config = dict(
    input='log_mel',
    spec_augment=True,
    win_length=512,
    targets=['voice'],
    arch='mlp_mixer',
    mlp_ratio=6,
    mixing='cutmix',
    loss='cross_entropy',
    residual_init='zero_last',
    orthogonalizer='newton_schulz_5',
    adamw_lr_other_params=0.001,
    warmup_steps=3020,
    weight_decay=0.0,
)
Rows from expert 1 of block 5, named by matrix and row number. Rows with one number belong to one neuron. Each number is 128 + 32 x the weight over its row's rms, rounded and kept within 0 to 255. All counts start at 0. After the name is the row's rms in percent of the matrix's.
# up: expert up (model.blocks.5.mlp.up, 4x512x256), inputs 0-85
# down: expert down (model.blocks.5.mlp.down, 4x256x512, transposed), outputs 0-85
up.236 106 [110  79 136 101 125 125 107  97  90  95  99 166 131 131 160 164 112  94 128  82 108  96 113 111 184 109 101 128 205 172 155 141 116  85 162 154 104  84 155 168 164 127 107 158 106 151  98 107  64  86 116 136 146 139 114  89  74 140  92 154 114 156 132 140 105 199 119 111 102  19 121  84  97 107 158 105 174 155 118  97 119 122 122 106 153 155]
down.236 100 [151 126 101 134 181 114 141 136 179  99 151 108  86 125  93 190 119 120 105 101  90 179 154 139 122 149 154 171 126 140 119 108  98 126 114 124  97 123 136  66  91 126 138 113 167 148 123 132 111 145 142 143  97 151 137 130 140 133 140 127 129 146  95 124 164  97 140 120 180 151 160 133 108 119 157 119 133 192 114  97  90 189 165 101 112  91]
up.237 116 [ 78  74 135 122 116 168 190 179 153  67 168  73 137 116 122 109  77  75  88  99 151 110 129  60 132 148  98 111 136 168 157 167 140 110 161 153 173  78 148 126 123 163 137 137 150 123 160 109 117 156 119 144 146 124 118 123 128 145 121 111 107  95 103 166 192 136 119 192 138 127  67 131 104 173 139 163 117 102 174  91 129 145 151  70 109 179]
down.237 106 [166 143  78 123 144 101 122 110 104 156 146 156 142 126 148 156 195 144 139 113 168 122 106 111 132 111 124 156  96 150  97 159 108 133 135  76  94 131 147  79 132 145  97  99  98 140 125 138 121  91 157 148  89  91 121 144 145 154 109  78 148 148 132  85 173 131  93 163 110 152 185 142  51  77  98 123  90 148 115 123 172 137  98 123 133 152]
up.238 115 [107 100 148 148 112 155 141 189 117 122  88 134  95 119 118 152  48 166 117 115 113 104 111 130 122 131 171 139 169 155 137  80 112  67  82 127 128 130 137  83 119 170 141 118 202 158 110 191 113 165 114  89 123 136 106 127 182 106 100 121  80 117  86 142 129 100  91 106 183 162 166 109 152  97 181 105  82 113 159  48 177 121 136 136 127 113]
down.238 119 [170 118  77 142 102 120 108 134  76 169 106 146 149 154 149  94 164 143  93 115 135 128  87 102 101 129  59 104 149 137 136  90 121 127 124 172 123 101 123 126 150 128 112 143 161 130 190  88 149  60 119 163 141 155 121 111 134 133 143  72 114 108 150  72 147 158 119 136  63 112 130 135  28 161 132 119 160 121 117 145 100  84 165 140  94 130]
up.239 091 [145  97 160 157 108 117 130 143 131 109 150 177 132 125 187 127  75 178 140 125 135 169  97 183 110 107 122 147  79 177 142  81  70 178 148 114 156 121 104  63 105 181 148 144 140 169  98 145  91 103 168 122 122 126 190 125 187 106 140 125  49  95 119 147  85  60 139 152 192 134 106 163 120 114 134 120 144 118 139 133 168 111 164  81 151 118]
down.239 089 [ 95  81 126 173  83  97  97 131 127 158  92 126 163 163 140 123 213 131 178 103  89 138  73  81  85  87 184 182 117  58 168 152  98 122 139  80 128 147 104 180 142 148 146  92  98 111  90 140 117  78 135  78 132 159 156 147 162 113 122 111 175 131 107 154 153 110 179 105 141  94 139 157 165 145 142 111  93 118  62 124  88 153  90 168 158 141]
up.240 084 [119 142 140 102 113 134 106 173 132 163 170  58 168 149 134 160 118 109 128 133  84  99  95 116 100 141 114 143 151  64  96  82 104 158 169 116 166 138 109 137 115 106 117 102 150 146 118 116 127 108 105  68 112 164 146 180 147 131  18 120  78 199 130 149 111 103  83 141 115  94 119 152 198 134 111 100 130 182 131  92 136 117  88 133 102 106]
down.240 087 [177 131 106 119  84 155 180  85 123 138 165 112  65 146  74 102 156 171 112 151 158 150 153 137 116  86 132  94 185 129 114 160 154 139  75  89 106  98 120 111 130 127 202 179 156 140 168 174  86 146 138 133 142 115 138 147 130  79 130 111 131 122 121 117 124 163 189  81  91 191 156 201 102 136 194 153 141  85 145 173 108 160 135  88 112 122]
up.241 043 [171 135 115 149 152 125 209 140  99 136 138 108 141 126 148 157 144 161 141 154  97 145 138  61 171 154 144 130 120  74 128 107 124 210 208 123 128  90 118  98 145 135 101 161 167 151 155 167  91 109 108  80 161 116 102 131  88  73 106 136 141 127 103 126 122 172 108 127 124 190 107 110 105  42 137 177  72 108 129 130 103  90 156 136 109 161]
down.241 046 [193  52 163 144  89 151 149 155 179  97  79 136  98 128 135  83 172 157  96 123  95 157 132 194 130  96 149 183 159 152 153  69  25 122 164 166 124  85 148 171 102 111 214  86 115 161 151 116 126 122 133 139 142 145 175 114  96 143 151 103 105 112 132 113 145 204 151 103 149 179 152 168 110 116 134 148 138 154 174 135 118  98 121 118 107 180]
up.242 101 [152 128 112 123 129 185 117  89 158 138 120 189 127 177  94 114 129 115 122 112 113 164 218 129  45 130  94  97  99 151 174 102  51 105 132  73 131 123 117 120 117 159 126 119 149 147 157 115 119 187 161 124 132 121 121 128 117 133 105 130 111 160 164 118 133 138 161 114  67 127 130 126 148 192 135 151 129  88 181 119 114 147 126  87 212 135]
down.242 099 [ 75 133 153 153 197 107  95 115 121 156 135 152 122 109 101 140 103 125 172 108  88 133 154 122 144 112 176 122 145  88 135 135 180 121 160 104  84  93 118 168 147 144 131 177 132  96 108 222 157 120  92  88 129 102  96  94 141 188 127 156 158 123  84 140 134 163  77 138 138  95 124 163 118  40 222 141 138 158 104 163 178 171 168 108 120 131]
up.243 071 [191 163  88 135 115 113 152 138 120  89 107 100 179 171 185 139 152  48  89 129 164 130 137  97  88 108  60  84 111 142 112 164 123 140 141 113 137 106 124 158 125 114 151 117 101  82  96 168 101 137 173 162 148 156  79  76 140 139 152  79  91 120 112 131 132 158 154  60 126 145 159 158 122  98 174 206 166  91 129 124 126 113 107 159 138  99]
down.243 073 [ 59 100 114  92 168 192  81 118 122 130  84 150 145 139 220 139 142 176 169 127 124 142 168 161 123  80 148 181 151 132 136 119  78 166 144 107  96 122 119 170 109 146 120 109 142 168 131 123  99  98 109 163  78 114 143  61  93 118 108 128 170 139 114 148 151 141 151 168  87 166 162  67 116 117 106  82 119 159 108 192 154 141 108 146 135 157]
up.244 111 [128 110  85  75 134 104 183 163  93 104 143  99 100 158 102 156 145 170 126 186 165 133 120 209 138 161  84 144 147 115 113 129 156  78 118 149  63 141 142  78 103 128 108  84 104 141 107 173 136 119 149 160  97 164 109 142  90 104 150 144 182 164  99  85 120  89 154 111  86 116 117 126 107 130  98 111  95 113 116 137 136 108 101 136 160 136]
down.244 109 [ 90 156 189 213 158 113 172  70 130 139 113  88 140 122  66 149 145 107 119 134 138 139  97 131 104 177 136 134 150 118  87 116 120 167 135 172 167 197  88 116 148 147 159  79  83  66 142 137 144 165 119 169 140 143 130 139 132  98 127 114 117  77 113 104 172 167 107  87 141 127 170 216 179  73 138 172 130 139 123 115 121 138 156 151  84  89]
up.245 095 [102 107 160  76 157  82 156 118 103 142 102  69 163  57  89 157  75 102 135  96  85 121 120 138 100 150 171 169 149 115  95 126 157 176 157  72 144 123 154 141 105 141 169 136 164 124  86 124 167 134 114 110 140 176 121 111 141 159 111 125 127 157  94 127 130 180 123  69 157 147 141 120  83 162 182 178 112 144 145 122 153 107 113 131 131  93]
down.245 101 [151  85 165 164 163 100 107  90 125 166  51 132 128 142 130 100 124 171 123 182 138 146 103 118 140 148 153 119  93 111  96 119 101 153 147 146 113 100 124 106 148  95 139 167 142 200 125 157 165 129 103 193  96 116 169  72 141  76 123 137  79 143 202 102 121 159 131 137 128 146  67 164 122 118 117 138 109 119 119 118 139 105 173  89 116 152]
up.246 086 [209 142  72 185 164 199 114 141 178 178 108 171  93 140 144  82 123 136 136 128 144  91 130  84  75  66 154  97 177  94 132 110 107 138 103  97 124  80  92 102 110 122  95 178 124 127  82 167 179 124  96 164 145 110 171 158 183 164 119  66 128 136 121 109 108 139  85 109  24 150 169 121 133  93 135  95 124 135  71  67 146 121 158 162 138 165]
down.246 087 [128 160 147 116 154 116 137 141  67 175 146 110  60 117 191 118 158 163  47 126  92 129 152 135 186 101 154 181  95 184 118 121  96 132 171 141 128 174 177 134 159 131 119 145 192 129 171 124 119 116  93 109 166  73 180 146  86 156  98 111  79 115 148 150 142  91 159 113 187 144 163 150 152 154  96 125 160 126 116  54  95 152  53  59 164 185]
up.247 119 [168 137  69 134 104  91  88  94 154 128 126 100 169 121 139 155  82  79 123 119  94 185 111 125 141 137 190  97 117 128 148 100  69  76 125 129 152 123 138 123  52 156 128  74  88 133 149 178 159 139 167  85 109  94 168  91 150 105  87 162 133 146 111  89 102 110 117 138 134 173 124 145 122 174  81 143 143 115 169 101 152 143 131 132  74 111]
down.247 111 [114 106 116 155  73  92 148 173 121 111 148 141 123 118 119 137 164 142 107 100 109  83 118 135 103 143 184 113 174 189  93  85 102 163 166 113 140 175 156 158 111 110 175 165 178 129 105  93  60 119 149 161 128 182 131 101  68 155 118 109 107 155 118  74 129  72 128 142 127 140 149 105  65 107 128 137 132 138 135 118  57 143 160 128 169 102]
up.248 081 [157 118 181 106  54 121 136 103 105 114 129 110 127 124  97 159 139 125 153 120 145  97 124 166 116 183 138  97 109 107 112  99 101 126 126 146  89 136 132  73  94 132 184  99 161 158 133 114 144 135  87 144 125 161 156 164  91 104 115 164 163 125 110 115 156 177 164 133 141 106  82 137 125  89  83 182 159 122 120 134 144  72 131 182 139 145]
down.248 085 [127  67  70 159 129 119 160 149 122 157 104  90  92 131 109 131 102 197 142 148 198 106  86 124 119 119 114 112 103 150 112 101 161  84 112  96 109 130 157 151  58 119 103  91 135 149 197 138 119 152 143 105 147 160  79 111 131 189 178 182 156 124 151 107  67 144 122 141 113 115 139 141 132 118 107 118 114 141 173 119 112 150 123 115 149 106]
up.249 099 [126 129 156 100 136 113 121 112 157  90 105 105 145 166 147 182 156 130 102 108 116 128 138 149 104 107 117 161 155 115 103 132  84 115 155 127 150 131  69 150  64  78  66  79 164 155  89 122 157 106 104  99 116 153  98 118 171 160 116 114 171 140 161 130 105 127 122  69  99 112  68 115 126 162 112 116 149  73  86  88 135 109 138 174 102 142]
down.249 097 [117 142 146 143  97  81  98 141 132 148 155 100 174  93 110 219 131 101 119 166 109  88 103 189  96 100  92 131 137 115 156  92 118 110 129  78 126 111 141 176 197 180 158 141 126 106 168 144 144 131 117  63 205 131 126 128 159 159 155 122  72 101  76  80 199 160 140 125  86 163 124  57 140 160 106 144 151 144 102 128 110 142 127 145 107 108]
up.250 087 [108 151 167 101  86 211 167 104 153  69 172 155 172 123 122 134 168 105 141 114 153 211 158 151  63 122 126 129 143 113 111 139  97 214 153  99 153 161  74 151  95 129 168 130 176  92  92  74  61 150  86 153 129 126  95 107 116 136 103  67 149 127 149 135 136 128 130 124 128 125 159  88 149 132 135 140 101 171 112 102 131 166 167 100 161  75]
down.250 087 [114 131 129 118 104 117  98 121 143 144  92  92 148 143  78 154 174 124  82 124 142 114 132 175  90 122  69 142 144 183  74  98 108  88 124 171 147 108 145 100 144 127 142 122  87 121 153  72 143 155 187  75 102 118 180 139 125 121 114 170 188  82  98 230 103  94 162 135 147 142 101 105 117 149 152 136 145  75 110  54 139 103 155 124 120 219]
up.251 088 [117 131  81 128  66 119 175 122  64 172 124 127  67 113  78 114 147 121  94 141  70 119 141 128  52 176 115 151 128 145 120  93 154  87 174 129 144 123 166 100 133  98 120 109 139 222 152 122 144 134 194 148 148 157 165 150 114 221 123 148 105 157 137  96 119 125 146 153 148 138 160 180 170 165 150 127 123  88 133 110  87 196 134 138 110 123]
down.251 081 [112 135 132  84 143 146 168  81 136 155  97 108 136 110 100 109 110 149  48 147 156 178  70 110  89 113 155 122 125 135 159 139 109 128 135 129 161 148 180 195 134  92 134 130  88 145  78 160 112 147 169 115 127 208 117 181 186 122 133 112 132 155 128 139 132 125 149 147 179 176 138 103 119 116  89 191 134 102  71 154  98 136 164 124 164 132]
up.252 112 [163  79 141 121 147  82 102 143 169 121 112  78 168 144 107 115 139 126 123 131 124 160 182 142 108 202 140 103 166 152 132 166  84 123 133 109 125 206  55  87 154 182  83 112 111 132 122 183 157 144  98 115 172 107 146 141 123 110 105 128 157 129 146  73 114 123 120 154 135 144 164 126 116 148  67 112 158 152  85  60 132 101  91 135  93 103]
down.252 110 [112 205  96 180 164 131 110 123  90 138 136 111  70 138 127 155 148 156 171 116 121 122  67 130  61 150 137 127 156 106 103 150 158 148 116 123 126 131 179 152 140 161 146 107 136  84 148 101 124 101 137  89 138 102 111 146 166 144 173 137 103 163  82 118 192 141 145  89 144 158  87 104 136  81 134 182 141 117  90 113  99 186  92 116 129 130]
up.253 115 [135 145 162 154 154 174 115 145 158 126 131 137  81 105 117 106 129 135 141  72 131 117 130 144 149 157 143 122 121 172  96 189  61 119 107 138 111 127 110 111 122 109 107 131 145 158 174  93  63 139 107 123 162 124 135 138 100 153  89 120  95 158  86 130 109 190 134 136 125 184 144  98  61 108 127  66 186 147 107 209  68 124 179 148 135  98]
down.253 115 [186 176 197  61 145 130  78 138  81  83 103 108 156 146 109 134  92 122 155 127 109  75 160 148 148 121 125 127 156 116  90 180 116 149 172 105 104 150 177  67 101  80 121 130 101 155 115 118 170 107  76 132 129 128 115 146 113 104  89 135 156 160 136 147 110 142 114  96  93 127 125 147 121 154 177 110 104 166 129  79 169 107 121 106 131 141]
up.254 140 [ 92 131 111 143 134 117 129  95  82 170 158 159 159  87 187 137 127 138  81  99 177 175 136 155 125 138 116 117  97 151 222  76 139  78 173 145  96 169 169  99 160  58 144  87 152  84 131  89 125 126 100 112 131 135 180 119 143 157 173 121 140  76 123 129 127 172 142 154  84 104 117 102 142 114 125 103 162 104  96 156  96  99 104 168 133 100]
down.254 132 [173  97  69 180 144 184 155 171 157 169  89 116 149 161 100 153 122  91 139 119 144 132  99  94 133  95  58 136 135  92 120 146  97 163 129 129 170 154 139 122 117 170 131 122  97 114  99 150 157 162 136 132 120 152 162 141 184  96 103  78 116 156 120 128 188 185 135  91 173 111 112 118 198 175 115 194 106 127 192 106 164  96 133  99 159 143]
up.255 059 [102 144 135 134  86 109 118  88 141 115 126 106 162 126 149 103 128 107 133 205 132 180 117 121 103 191 129 102 116 205 122 115  94 135 144 111 137 103 119 218 153  94 111 118 154 112  90 110 136 129 164 121 182 136 125 147 112 169 125 158 134 140 109 149 136 119 138 115  87 163 139 113 173 126 141 171 106 109 132 146 123 131 124 171 168 176]
down.255 064 [184 139 144 134 113  72 122 138 110 134  85 100 127 152 150  67 134  52 164  82 126 146 179 114 153 106  85 244  85  94 153 109  89 171 154 160 182  63 110 115 185 137 107 118 155 106 149 142 112 119 100 144 121 114  54 122 163 144  92 164 140 121  97  78 145  96 125 107 211  84 103 129 101 130 111 149 117 162 181 100 106 127 191 190  99 106]
up.256 104 [118  98 135  39 139 118 113 158 130 141  44  79  41 159 110 140  81  92 149 106 169  65 132  67 112 134 113 123 124 109 154 135 120 101 138 155 156 232 141 154 121 109  95 118 152 128 155 167 114 153 125 137 173 118  61 121 179  89 173 131 102 102 137 147 105 104 142  79  84  96  71 142 102 146 160 111 182  81  49  84 162 133 123 183 104 160]
down.256 099 [143 171  91 146 146 109 132 108 102  94 201 143  86  97 121 140 124 134 155 150  92 158 114 119 174 118 123 130 167 147 120  57  92 102 122 113 189 104  92 105 148 145  98 158 143 153 123 185 112 129  96  81 101 119 119 196 140 119 101 116 131 105 115  42 176 134 109 173 163 177 176 126 130 100 117  57 105 173  89 104 129 134  90 144 136 142]
up.257 044 [115 163 126 127  57 140  90 144 138 162 168 149 155 175 154 192 119 154 130 143  98 130 191  99 111 112 108 167 153 163 128  90 176 133 123 162 120 127 113 107 152 104 121 149 159 102 146  81 141 133 149  87 114 129 135 164 104 118 129 123 158 140 134 117 120  95 100 152 166 125 139 101 118  94 111  97  70 111 124  63 142  81 167 136 121 114]
down.257 046 [205  64 138 116 116 146  78 111  70 132 110 151 122 123 116 111 115 122  91 114 149 110 139 137 134 128 140 174 130 100 194 109 121 130 183 119  95 142  91 130 185 128 112 177 133 117  71 175 108  96 168  98 104 102 167  99  82 134 115 115  97 125 180 192 123 149 123 155 122 117  90 114 117 129  98 184 132 133 150 116 133 103 126  79  71 114]
up.258 101 [166  87 195 156 166 110 128  77 145 144 117 102 136 148 146 153 143 104 153 111 157 130 138  65  60  96 169  81 135 117 185 103 134 104 107  89 149 105  87 105 124 104 143 147  93 134 131  85 156 121 109  65 139 163 146 128 157 117 130 141 101  69 104 129 132 123 115 150  78 136 211  68 166  96 110 139 149 171 116  50  97 161 127  72 158 175]
down.258 105 [168 134 133  90  52 127  86 129 161 160 128 118 119 138 100 120 174 169 144 199 148 145 133 160 139 165 142 160 170 107 142 110  90 135 148  82 127 142 116 151 134 117 130 188 155  86 130 150 134 149 124 105 123 125 167 158  75 169 127 155 132 121 173 115 112 107 161  81 113 112  38 152 105 164 121 112 140 114 134  50 151 125 186 115 111 104]
up.259 083 [ 74  66 158 121 163 188 220 133 148  90 161 123 163 116  82 147 120 127 109 110 138 148 116  72 167  80  57 163 119  67 175 127 185  87 177 139 144 105 134 118 142  99  77 143 101 145 155 120  77  99 114 114  97 149  67  93 113 138 109 122 129  86 110 164 168 155 195 109  81  79  83 140 132 156 118  76 118 157 166 111 145 111 135 153  96 125]
down.259 087 [112  84 151 155 139 125 127 118 139  94 144 144 122 159 184 128 155 168 193 130 113  76 132 127 148 150 116 121  93 153 106 162 114 162 136  67 126 164 152 140 147  60 131 190 117 113  99  91 118 100 202 107 127 104 158  87 147 102 171 107 188 118 133 102 132 109 133 164 135 146 132  76 148 131 148 108 106 116 102 144  55 132  75 133 141 114]
up.260 078 [128 143 103 109 149 167 152 122 146 116 103 116 133 132 170  98 147 184 148  86  99 124 126 165 134 143 136  88  92  80 111 159 174  98 165 136 152 106 137 111 125 178 105 123 145 109 139 167 134 115  73 136  97  94 181  72 163  95 116  83 169 118  88 133  99 120 116  95 132  98 107 141 172 152 104 135 134 103 167 140 131  91 154 121 136 101]
down.260 084 [109 153 185 160 144 138  97 137 221 135 143 125  93 116 159 107 171 152 108 129 119 100 122 169 115 148 148 139 145 183 135  88 126 158  52  37  99 146 126  64 155  68 156 112  94 124 143 182 112 109 111 124 145 153 132 115  98 127 138 213  98 114 195 144 138 128 146 158 110 170 101 158 142 121 121 134 132 192 162  62 142 190 103 153 158 140]
up.261 114 [187 101 154 125  86 180  74 176 116  70 130 159 162  99 121 166 151 105 149 117 154 219 150 149  94 135 173 157 103 133  69  86 126 147 168 198 151 156 119 123 108  59 113 115 121 184 125 115  90  79 146 153 144  95 163 130  86 108 168 198 123 172  94  98 118 145  79 110  80 150 133 110  96 126 114 130 108 159 119 124 145  99 147  83  85 158]
down.261 121 [179 161  72 147 128 149 115 162 113 152 113  97  73 125 118  78 105 133 144 140 135  80 154 164 107 147  94 149 129 169 111 148 131 112 102 145 115 157 191 173 110 178 100 171  92  91 100  70 119 122 118 138 116 136 116 155  90 147  88 161 100 113 134 174 145 131 147 104 132 136 131 104 125 124 123  55 167 156 174 178 125 143 118  94 130 133]
up.262 107 [137 131 155 123 174 161 143 186 150 117 146 115 111 145 155 181  73 144 188 165 125 162 143 174 121 129 111 121 185 130  89  75 131 140 126  79 124 125 184 125 133 155 167  81  53 159 100 189 122 111 123 146 127  98 122 115 142 148 132 119 127 129 132 139 100 193 130 131 150 140 160 110 152 110 150 117  79  97 148 108 112 134 182 103 186  34]
down.262 105 [161 139 110 133 135 103 154 133  70 189 122 154 154 171 157  94 123 136  80 107 113 123 104  82  79 113  72 126 149 149 122 158 130 131 128 153 150 153 122 188 136 134 180 153 175 121 155  78 154 159  68  63 122 145 180 141 123  92 181 118 159 175 112 181 151  58  94 123  76  49  88 121 114 129 153 132 171 155  90 131 121 174 166  64 129 184]
up.263 120 [127 113 127 119 121 123 116 100 144 110 112  67 123  71 101 208 181 139 143 123 132 144 133 112 132 166 106 101 121 188 128  79 136 194 118 103 109 119 157  71 133  75 132  99 206 167 109 105 115  95 147 157 163 156 236 142 156 117 151  94 126 190  82 146 115 147  34 124 127 164 146 137 186 138 113 170 126 112 150 134 180 127 154  89 158  61]
down.263 107 [127 152 172 125 113 158 106 173 103 166  98 183 120 208 148 100  76 182 103 164 161 120 116 143 157  98 120 117 141 139 133 189 160  99 142 145  73 148 134 150 168 167 155 100  93 151  90 184 128 185 159 144 107 120 145  75 134 195 101 142 122 138 125 167 149 146 178 106 123 170 139 115  90  59 144 132 139  77 114 140 127 133 108  97  75 144]
up.264 096 [125 140 178 101 135 167  86 140 150 104  80 180 155 132 104 101 160 163 167 137 185 163  97 141  98 125 174 102 162 142 147 115 104 136 145 158 165 130 146 113 123 114 137 107  74 110 167 165 108 117  90 107 154 158 181 173 105  85 114  63 116 141  83 147 141  86 113 145 132 126 120 151  98 109 151  98 162 118 127  35 139 175 138  86  91 146]
down.264 097 [102  86 113 165 108 178 184 116 116 148 139 165 141 118 134 135 108 165  99 131  81 146 169 159 150 125 108 149 134 192 194  86 152 121 152  96 154 109 154  65 134 168  59 134 155  86 172 205 129 115 135 145 123  90 106 119 129 179 119 149 168  50 106  67 163 141 144 156 150 108 124 182 132 163 192 138 101 145  90 135 179 116 128  74 155 112]
up.265 129 [108  97 160 142 155 181 125 163 115  89 125  54 111  95 104 135 114  77 117 153  97 153 125 219 164 157 141 126 138  89 136 173 142 129 100 162  94 128  81 100 153 156 115  71 173 118 168  94 143 154 136  90 150  92 111 171 149 115 141 129 163  30 143 111 162 181 135 118 141 108 149 127 125 134  82 126  99 137 122 105  91  99 143 109 113  75]
down.265 122 [137 165 170 108 127  50  76 130  76 157  92 145 131 107 152 172 114 203 154  99 138 118 108  85 134 104  81  81 116 121 121  82 150  93 154 101 144 214 114  96 147 146 108 172  95 112 148 122 165 105 145 133 138 133 137 119 153 130 126  97 115 149  90 161 140 167 121 128 143 107 119 142 103 117 156  96 171 155  95 138  83  96 116 112 160 141]
up.266 116 [188  97 179 182 186 117 111 181 134 113 100 135 136 133 142 133 103 141 115 103 161  47 112 110 118 150 125 149 168  99 143 110 149  78 104  98  80 203 102  97 125 131  60  92 110 115 159 117 113  87 199 107 133 120 170 130 142 124  82 144 138 189 102 149 139 154 106 128 165 164 143  95 141 127 165 165 107  69 145 146 157 183 142 104 112 169]
down.266 126 [124  66 118 110 130 129 169 139  58  74 128  98 109 155 190 135 140 157  91 164 135 183 164 104  61 186 176 154 187 143 130 168  64 180 137 109 141  99 168 183 123 131 129 112  89 120 112 130 134 159 130 146 169 106  89 191 155 145  75  66 136 135  41  94 132 146 146 189  63 163 143 170 135 122 118 135 101 153 126  94 156  94 138  83 138  85]
up.267 041 [138 162 136 150 139 153 124 167 172 106 103 148  87 130 127 137 129 153 113 128 110 128 102 138 121  77  88 119 117 115  96 132 160 112 102 199 141 154  62 144 115 156 103 148 110  73 122  90 131 172 117 148 132 118 161 106 153 104 165  79 172 122 148 140 195 152  40 125 161  76 146  97 115 142 114 125 149 107 193 177 129 117 177  96 118 146]
down.267 042 [165 135 119  94 147  37 163 165  88 162 184 148 177 107  88 131 113 132  94 185 132  80 151 105 100  99  97 121 147 181 206 161 112 108 147 117 149 104 151 107 136 127 146 150 148 143 119 143 117 109 131  59  90 176 205 113 118 142  80 142  96 119 196 161 142 173 143 131 107  71 177 183 143 127  51 130 104 166 168 124  72  90  93  87 160 143]
up.268 102 [131 109 117 148  88 129 200 170 143 152 136 175 130 185 176 137  84 111 129 155 161 142 142  79 154  91 117 146 125 162 139 116 142 115 106 126 131 180 131  69 113 164  74 152  90 162 133  62  92  95  82 166 152 149 143 123 180 106 124  89 136 137 111 129 145  96 135 176 130 115 138 124 105 152 195 167 217 131 125 142  96 117 113  67 106  92]
down.268 106 [114 141  99 137 153  96 133 146 149 119 125  82 107  88 154 120 173 139  87  76 113 123 130 110 106 109  89 117 132 159 176  49 203 103 122 151 134 158 108 159 131 114 146  81 130 107 112 186 116 134 131 135 109 128  82 110 100 179  81 155 117 114  99 132  91 172 141 149 127 144 126 118 169 131 110 134  69  59 113 110 118 144 122  92 149 201]
up.269 089 [142 183 164 146 154 120 138 134  46 119 208  82 210 109 105  96  71 126 135  68 126 122 112 175  96 125 137 166  67 164 150 111 165 117 136 100 116 162  50 141 126 107 102 145 134 127 142 151 157 128 119 100 113 131 121 128 119 184 158 132 184 167 136 148  72 128  87 150 170  99 100  33 178 102 134 130 116 100 121 111 155 216 119 123 122 142]
down.269 098 [163 124 157 101  98 139  87  73 100 168  89  97  81 137 120  73 103 131  85  65 106 143 161 130  95 112 112 149  71 145 137 122 132 121 149 139 198 136 149 137 182  99 153  62  79 128 114 151  91 142 153 177 125 136 113 130 116 198 108 162 155 159 150  28 121 110  37 150 128 193 153 119 151 101 116 178 150  71 143 134 176 103 100 122 136 181]
up.270 101 [131 149 166 166 102 112 118 172 141 117 191 160  65 137 153 160 170 109 179 165 141 141 111  90  86 215 111 147 126 109  77  84 129 131 139 155 124 149 108 158 105 124 135  34 130 187 114 137 106 144 107 160  70  97 122 108 125 122  88 142 165 119 102 132  62 102 150  48 123 117 147  50 101 173 139 107 122 129 137 107 135 173 123 155 141 142]
down.270 107 [141 119 128 144  94 124 136 115 133 157 136 156 117 112 145 141 113 172  41 130 184 174  84 145 150 127 199  95 124 165 128 166 100 168 162 129 158  72 113 170 122 150 178 133 148 163 134 134 126 131 149 143 172 100 139 171 122 127 123 137  99 123 186  79  96 120 123 120 107  73 135 150 130  83 150 116 139 140 106  84 162 109 116  42 153 144]
up.271 124 [136 190 115 185 185  95 108 106 149 108 128  90 115 146 140 111 184 142 156 126 150 126 131 136 120 155 111 135  62 152  64  81 137 108 114 121  81 102 159  85 115 147 133 152 144 127 147 133  83  98 167  95  79 160 153 130 185 122 119  66 137 113 112 164 140  59 117  99  74 164 126  82 104  57 127  89 158 106 146 194 102 143 177  96 109 120]
down.271 111 [165 154 116 134  73 152 141 158  91  69 141 193 159 134 114 100 114 125 132 131 158 115 104 164 170 131 103  81  80  94  94 157 116 184 135 147 141 112 130 138  92 116 101 182 163 151 134 114 170  70 110 131 141 139  91  81  82 130 152 127 150 174 124  95 212 221 164 135 210 146 126 135  95 136  76 105  89 101 114 100 129 121 142  71 178  85]
up.272 057 [125 110 200 168  55 163 177 178 153 146 102 118 187 131  65 196 146 119 113 122  77 127 147  88  79 103 142 129 147 136  79 115 131  86  83  81 166 186 132 108 145 137 138 115 137 135  89 178 165 112 214 135 152 170 117 133 156 151 101 146 135  91  96 123  97 110 140  97 109 161 178 172 114 172 210  88 155 164 117 136 161  99 130  98 176 121]
down.272 056 [127 150 174 146 146 124  62  90  98 127 134 143 102 121 155 107 111 139 101 110 112  97 129 200 128 104 105 162 162  65 136  99  94 165 181 147 170 126 130 118 139 101 103 104 185  71 139 116 109 146 120 112 200  64 144 166 110 128 123 105 144 107 159  80 149 184 164 100 114 133 161 111 111 128 186 111 188  94  46 146 179 142 140 134 110 140]
up.273 106 [ 93 125  97 101 123 172 131 133 137 179  91 125 173 128 140  84 109 121 158 140 122 117 142 190 128 149 124 125 120 165 182 118 132  35 170 123 104 107 100  65  99 120 149 113 108 126 119 145 136 106 100 122 158  97 154 143 126 146 167 125 105 177 134 111 135 140 116 181 157 132 136 145 123  34 163 106 116 102  87 142 162  52  88 118 150 101]
down.273 115 [138 128 125 134 124 113  96 107 129  93 103 116 114 122 136 135 125  95 181 143 138  62 141 115 123  79 101  88 143 138 108  73 120 181 124 132 125 101 121  77 138 168 140 119 151 110 125  73 154 235 246 140 145 165 119 116 124 139 157 148 129 105  86 164  86 126 154  83 146  90 141 186 116 155 147 180 132  85 136 173  83 109 177 129 179 145]
up.274 089 [106  98 113 132  79 116 130 113 131 138 159 155 141 147 123  90 159 120 142 121 119 118 148 131 145  99 128 180 101 179  94 131 138 116 164 144 170 183 156 122 136 101 132 133  90 189 138 131 198 122 111 115 128 119 147 137 127 164 145 160 173  94 209 125 100 128 126 116 106 178  85  92  40  88 118 100  58 106 132 126 184 127 179 197 138  88]
down.274 086 [128 128 124  80 147  55 110 145 103  80 113 159 132 120 105 102 150 106  93 167 130  98 149 158 140 154  74 105 152  56 151 120 152 169  90 133 128 103 151 112 139 139 178 172 171 127 194  95 114 134  87 149  92 114 156  95 198 129 130 167  52 129 158 134 114 117 163 114 118 149  75 138 117 203 155 110 142 114 100 204  78  97  51  81 135 143]